{"arch": "xception", "model": "image classifier", "dataset": "drawn human figures in many poses", "train_examples": 97500, "image_size": 32, "crop_scale_min": 1, "horizontal_flip": true, "color_jitter": 0.2, "targets": ["top"], "num_classes": 12, "norm": "batchnorm", "activation": "prelu", "drop_path": 0.05, "depths": [2, 2, 4, 2], "kernel_size": 3, "stem": "deep", "widths": [160, 272, 480, 848], "mixing": "cutmix", "loss": "cross_entropy", "head_dropout": 0.2, "init": "trunc_normal_002", "residual_init": "none", "optimizer": "muon", "muon_scale": "match_rms_adamw", "lr": 0.0024, "momentum": 0.95, "nesterov": true, "orthogonalizer": "newton_schulz_5", "adamw_lr_other_params": 0.0012, "steps": 6700, "batch_size": 128, "epochs": 8.8, "lr_schedule": "wsd", "decay_fraction": 0.3, "final_lr_fraction": 0.05, "warmup_steps": 330, "weight_decay": 0.3, "adamw_weight_decay_other_params": 0.01}
Rows from block 2 of a small image classifier, named by matrix and row number. Rows with one number belong to one channel. Each number is 500 + 25 x the weight over its row's rms, rounded and kept within 0 to 999. All counts start at 0. Numbers have three digits each. After the name is the row's rms in percent of the matrix's.
After each channel's rows are labels from the 100 images, of 14976, where the channel reaches its highest value: "top examples" is what is common among them. Only what is clearly more common there than usual is listed. The data: drawn human figures in many poses.
# convs1: first pointwise conv (model.blocks.2.convs.1.weight, 272x160x1x1), inputs 80-159
# convs3: second pointwise conv (model.blocks.2.convs.3.weight, 272x272x1x1, transposed), outputs 68-135

convs1.210 076:448507509468516509501493488495455469517529486488464510508466486497471486499486532493515469491560477467543540527520462473476496535496501473514521499495525483477512498473501456517476489507470462515516488466502508554549445478496517507553513531
convs3.210 089:530567522510479480499469491470526471503462499476487504508486525499520497472501531511507542486462501503526494491496540502473477559478506516486501558533484534472519532496464447520515497514548527503508437537
top examples: green trousers; yellow trousers

convs1.159 114:488470518497490469534483474491506506467538519561552478482512557527515520518451538492506457503408509499465532513483492477464484489482506475496488456523454467529496491503491481466477495467509472526487476499495493543462512507471515549499501463
convs3.159 105:469477538505485548504459510552501464500480484532505502490521498469506521515492504465526470518456524539512507508481480502434462468523520496490523527486537506428469494518484533503535482513468478493538523514
top examples: teal top; handstand; teal trousers

convs1.73 095:480474516502445509494404504534482480500453543537489529475495471494525535500500466527468489471481506496489501450510459531532498499493506493495540495512494527487458486515509510486514467468491496484518477458489581521486479515515497477510494503
convs3.73 102:481482496511499536488494487496487501480466465545502507513523530499538467522512502509481497490567505509471535516530499517530489529462435511528543494501529484525495481504517505517511532494510502492482491546
top examples: yellow trousers; orange trousers

convs1.145 092:519491485470492464514503542466483481490522545489513490498533489521474493494478517485492495474488536510496488487476518474505495492494511519490502504496532526475480486481518487504519454547484473465546494473500479494479501534509491461500477479
convs3.145 095:526485538506472523498501532549474502515473495510532489516519495545497480501500530477499493520517512474492528507521485454493503528500462485451474474477520508433539492491489453485493490505462520540528498479
top examples: white top; green top

convs1.240 088:476553491532457509488462479527471472520494468550515478437473524497530469529568452504496493482484471516525483546539516528496501497538512537505480507456470500508486468498506532548530501534511510491481512493456471506488479509487514527545491496
convs3.240 106:538512494490454544465532542553519479469487479502490472492512446499489503505512449492514510474505548521460480518479490503488502506445427492497507503496484501507457517489518469491494550507523471503471461520
top examples: green trousers

convs1.169 107:511520554514487504487459497503457531482460470497494505499548476473540524482512519524497513521522471522522506527490513489503500452481490533485473503521487484467521520513463448497495477461541498468497499506465528484482457479512440546523517479
convs3.169 103:505496490511521497480521497547497482517511519507548484508514517529486524548485465494500513538518508473507544497482497467528505458495490505534520477517489497480497552506513513467492529507509540492532493494
top examples: thin; black trousers

convs1.114 109:545496490529491551487544501496541530524506499499475504504476530505505499510511487491529477536504481499509504513474520467466485501530497512497476491525556491501488472512558524506489480510511546522530472474525525536466502528500504545528501543
convs3.114 107:480487487494474500517464473505467516510496495522492500491480560495476524485503520504490503515500493534483492486475561469505532492546488465522513491510497482489536525493480502492505468470517492504454552508
top examples: purple top

convs1.63 093:509461474494508493492493558468532480512497509538441485553494463488526493453501499515482465542495510534517528510510480497556505471487492518518483541513508474503500473507499496497473515554519431496492469557474532486531484506509488486490492541
convs3.63 105:535463500527518534506497501515471494517503451476501513558525479495456538491455496508508514529474471516462483492491515506525491493497501498492493515493471522508538475481552473487479482476511488526494509508
top examples: green top

convs1.204 097:485468486524532517515453532484504473523485479517475468454513511516462469532520476491489457454527471510482509516462469502485476487491513559503492498542453488506546511526516481468493488512490513462517460476505486489507489506539517501517514495
convs3.204 094:485517475510510527550522511496473497516501480480481486517433518541488526475505497479455498500496503494498503524531511496509482457488523521488518469494439524495424492551487495485496477544481503503502531489
top examples: teal top; white top

convs1.225 109:473536508518519515530520487506498441484522478507521496546509494511502543460476466511512526479509464503468476506504542482486477501518540485539491468491501515517527505490510457488443474485522518489467498511523503528477489503502482490498506476
convs3.225 112:478486509504472463530501509503473557518534488482480529484529463497504543483476519530531498502531504558460505518519465469498500525502533462492468467524474500475500522485481499478483476515474519505446492493
top examples: thin; arms up

convs1.262 075:527503464484512498503469464530503476482521487505525464502536497518495511524475475525490480534481539526496485495522508535520486510485501520473550488556483485502499500500494457488522549485494486498525534441512491521493570448519491548476513489
convs3.262 088:498461515521536445503467500517501497476476508485453498502482458482474483516481493474511471491473491484507457532496493489472472515480508513496478453506511507504522506510498504461459484514530513528478482505
top examples: thin; purple trousers; blue trousers

convs1.140 081:519516497463517503492506539506473506497532495520501487493503520473478492533463530513498480516517488510525494503478501490462480518473416516516494495524481499488491542518529462529523499480507491505528470521474509462506489475509478496429499488
convs3.140 095:542457505487488508528484516507486478520440512445515497514529480468483488491515455470535506479527527563542490507480493507501507469521515507494482474530490518513510507508491523489521471480494481507521494465
top examples: white top

convs1.121 088:510486505482529488490476473455545462487561496475478508536515475508479514506546529519460512476512474524562498540516524499538482532499525490514482489483490465520545483516529544483508501513512496526531538487512497502491447528540492514522507501
convs3.121 094:513470513495513500502470455515501503489508483493457474475443504492492505536535492506483488514539471500519521536488523541520471528480481516503468502488449493531439476509483529493481514484510474517506535504
top examples: green trousers; green top; star jump

convs1.267 097:458491488540538535536525510527523510459514470520470543516453447479565489503482489480495461490517513498479532432480480498477486469503502495510471514501538527501507498503535518508554499507527460480526520515481522509482488499455522505533501469
convs3.267 102:499512516491493511493491497527495512529468541524481496487556526487538509472492536538527511538474535507490474516458539530514500476491532518487535536491490494519517509538500454536479525527487470486501495502
top examples: handstand

convs1.149 090:489500479500506498494485526518508549507492505519536520485498521513508529531506492515461454503484516545478492490514495544496507562498563498498474511483484477498526451488477474499496467475503506465496515488485439503512485452565498523527499516
convs3.149 092:468490510476467564500478461484502517471485507475474530498476505504510497528476500490521497483515463498517514490495508517483503568460535528504521516468530498502506519436474509512532476523495457462469429495
top examples: green trousers; green top

convs1.239 067:506458478478450483522497502533534534513520509523505538528493472533547496494467491512482516499520489512481451505515475497536521477502489478486523556476469497528456496479476499517492453473513473510512498521527502469478463531537503485493498545
convs3.239 086:507517501456500506491513473479474500506520489546455503480495469476541512501494481490479455493515504502444482515498530491516483522527507522485496501535490511506548487504530534512479475488515526448499494524
top examples: yellow trousers; splits; lying

convs1.87 123:535535455482528489497518500503509467460530482528471477474525576543478542477458499518545470515472475500491507532476497465464449466507534469541502518523494505524486504499495510479496484492478505513525504491475478515505490489490480517501510523
convs3.87 106:475483528506524477497480519455489503508489501510493505476569531508479480496484504526507477531487481519544515485497490514461527450479501465527551468492493526502507520528496533515513476507487543521461496512
top examples: teal top; blue top; arms up

convs1.82 121:471514495489525488506513450508486487432476475479510493507512465495498510486545528460498491464526501506476515491515509533474477496467510511485511514473473517476490503493475417511497507504503525499491507494458491494512494455485524495482502516
convs3.82 115:496518510465509485460500495518476571480501510476458514501511506512523525475527502518507544513515502478506475513547531493525530476507495489481507496497524475488527574461477511443505503482492497493496527513
top examples: thin

convs1.90 112:506521485499533480544512502521515495504487489502513500511446453486537466508483510499497468490500516504524485529453535489521506529504478493501485461454485511466484508508439461489481548460507499493541489512518492494492537542516496471506504530
convs3.90 102:514494533479480518554466517539468511485505472543473508469491500534532482529492497493473464493481518488509534484464527491515460476491506535483493461451522472482512499502475477515512473483479458508504511474
top examples: teal top; green top

convs1.55 091:516518519473466515500505540513491456495504516526517477520453525488504530535509498489484444447460496495507533492508491473474509498532494542482491490498514537510511465506531518490496496548494483451516493528529541484477479534515505490447519527
convs3.55 093:513471479499523506510452472535495479508510514517513486465498491488487495447515540500500509538473472493508500475515467505455491490490501490511492503490567476516508483473510514488512525450529506503535496492
top examples: green top; green trousers

convs1.128 095:499511474508559438500454486519515505459448519511480486492540546508504454468528532524497509542480468487502559470466538536502512536501526521485498510488493473492496476520467469472469513498566485479466522503520484526460506526498460497494497477
convs3.128 100:495531511504497485462500510488520478457487521526488472499539476550516499452471494457485525523486526462539507425536484496472470521492515508541504541530512464497525491497483491480514521500503533554525488491
top examples: thin; handstand

convs1.162 088:491513537520504477506499510523486509495502519490485477481442520510516546510472478490515463510496491495513524531475527480503510515495545450533537503447482538469499502492519514477448463510493460487578468508553519504511504521508496533505464486
convs3.162 092:468493497512503514516485520490539501522479495484483497485468520474534496484552544503528512466485453540498490495483520507453550466507502530458477503487509471510586528447467479530476485520469503504553512458
top examples: yellow trousers

convs1.78 109:488496495530489505491484506454499506472521546482496472518500481508547477522465494529532516493553477499504569495525495466481539488558527510519498486522499514485489492496527471519457480491505478485472516504527536490510506482500469538494492510
convs3.78 105:462482523492501514468545543461500522474498522493498494485488457510513510564508499515528510476438523505460485482502502513521488482508486487551494498511519485510482476508498482427498460535520494470483475528
top examples: handstand; red trousers

convs1.205 106:467569505478519506507478550480512503499521484477495494498589458508466530483479516523511457508500486512528489501482525511484489497522499535498480522495519479452494482498485491492471510547476430481521501506478497514469485494492491499483502544
convs3.205 102:485501476477479534475491506449499522512457474470511515509497585521544553489474509472469480500478501537483493514536504492519442532494536479495512529503527503504528511532487472487565465495551488509483526463
top examples: teal top

convs1.173 108:484470472500512512538469516487463512500541465515439466458503461493518470553526476467486490519497524516522525522464507505483546458513502469445476502508448502522499515509514452484522514467551488506519483527490512507498496482528478493491520505
convs3.173 106:497521490497485515461507500515505525559476518501531512497532549468463495489491460509478497480492505497500491509509558526505507527489487448549482485445512451511533549541499534514542503499533454488520459515
top examples: green trousers; teal trousers

convs1.66 091:508505494503481523467492540506487508484510478451479486470508528532463511463498490470537481538483486537524514478506518495514470510512517501503486491474470541509473485535465536519495523489470515484522520514492512486484462519503508499556493535
convs3.66 091:504477478532514519501503522495555501507503502503484474481495509500552487520517479465482532572498466510495548548481513501540478488479507511485468501490500495517495531549526481521467484522519502499505522484
top examples: teal top

convs1.217 115:489469489499512464466463592481537533510484517491464486502506486476509539530467499502507485447485530501537494520493488507479537539546502508524540539502523475478524500488516494509493534496522511521513491504491467481523514516486512486525507517
convs3.217 115:447523488480509461518505521502478469487474476533547532494475499456525541467556517507482498480543500455482465487520521464486474463491529496480476503512462493478527516474494497524499466484488453495528529508
top examples: purple top

convs1.170 093:485499496509497533487507506480531520460507506507517481488519518578487485483447488521518476525506508473584500526568487506498488474506482457506485489509500540516491517492433508480464508523492472493524488498505484548538493492536552506501512547
convs3.170 090:526476533494525464455529458473491508525506488474475540507481491509518498484520531494498464489509475495504512563538502510486490446529489488477483456478555483466488485462515493503496490502475478499496456511
top examples: handstand

convs1.97 070:495489490508538499518502502537533468493484514523481483561543524466460509470517494535475468514554508496505478508517492480507545527499477495513535467507505516502509460498473495512519449524570500464502487475487481493524496480501483508514457473
convs3.97 081:467540478489522529446482506491546507443501502486507535518492502530506503510477532502477476514510513531467497506484476535503476536470490500470469523505501526556480521508528501492490464533490493488512484485
top examples: yellow trousers; orange trousers

convs1.176 076:495519519512484458508491507507461487499480509510493508534537469505480477465481519552435552533478511517470502467524509489519474495460501483467501513509487516486490524500498498535521461484509509512484529478529495512545453490480478485516474506
convs3.176 088:499499471496525495473458453495536503521509520506511527464510462486494490462512448524523480514501524497441520520533508533487504482481479480457474510498488486531488508502521512529502523505486472513501506489
top examples: yellow trousers

convs1.153 112:531500490500536498496536491522503475496462546479498498488503488510506501512511468494477504528515513484557467500511491471509479509514451476497459485540515501496502565509486480518472498493475446487519469491510473517530511451528530524521526516
convs3.153 106:501512509485488469502528496522489514500445548446498499541541512506479460504472498542579475470485470486513510493488497485517489517490507524466546516533507502485540521528486485491518510503492482497514480484
top examples: teal top; teal trousers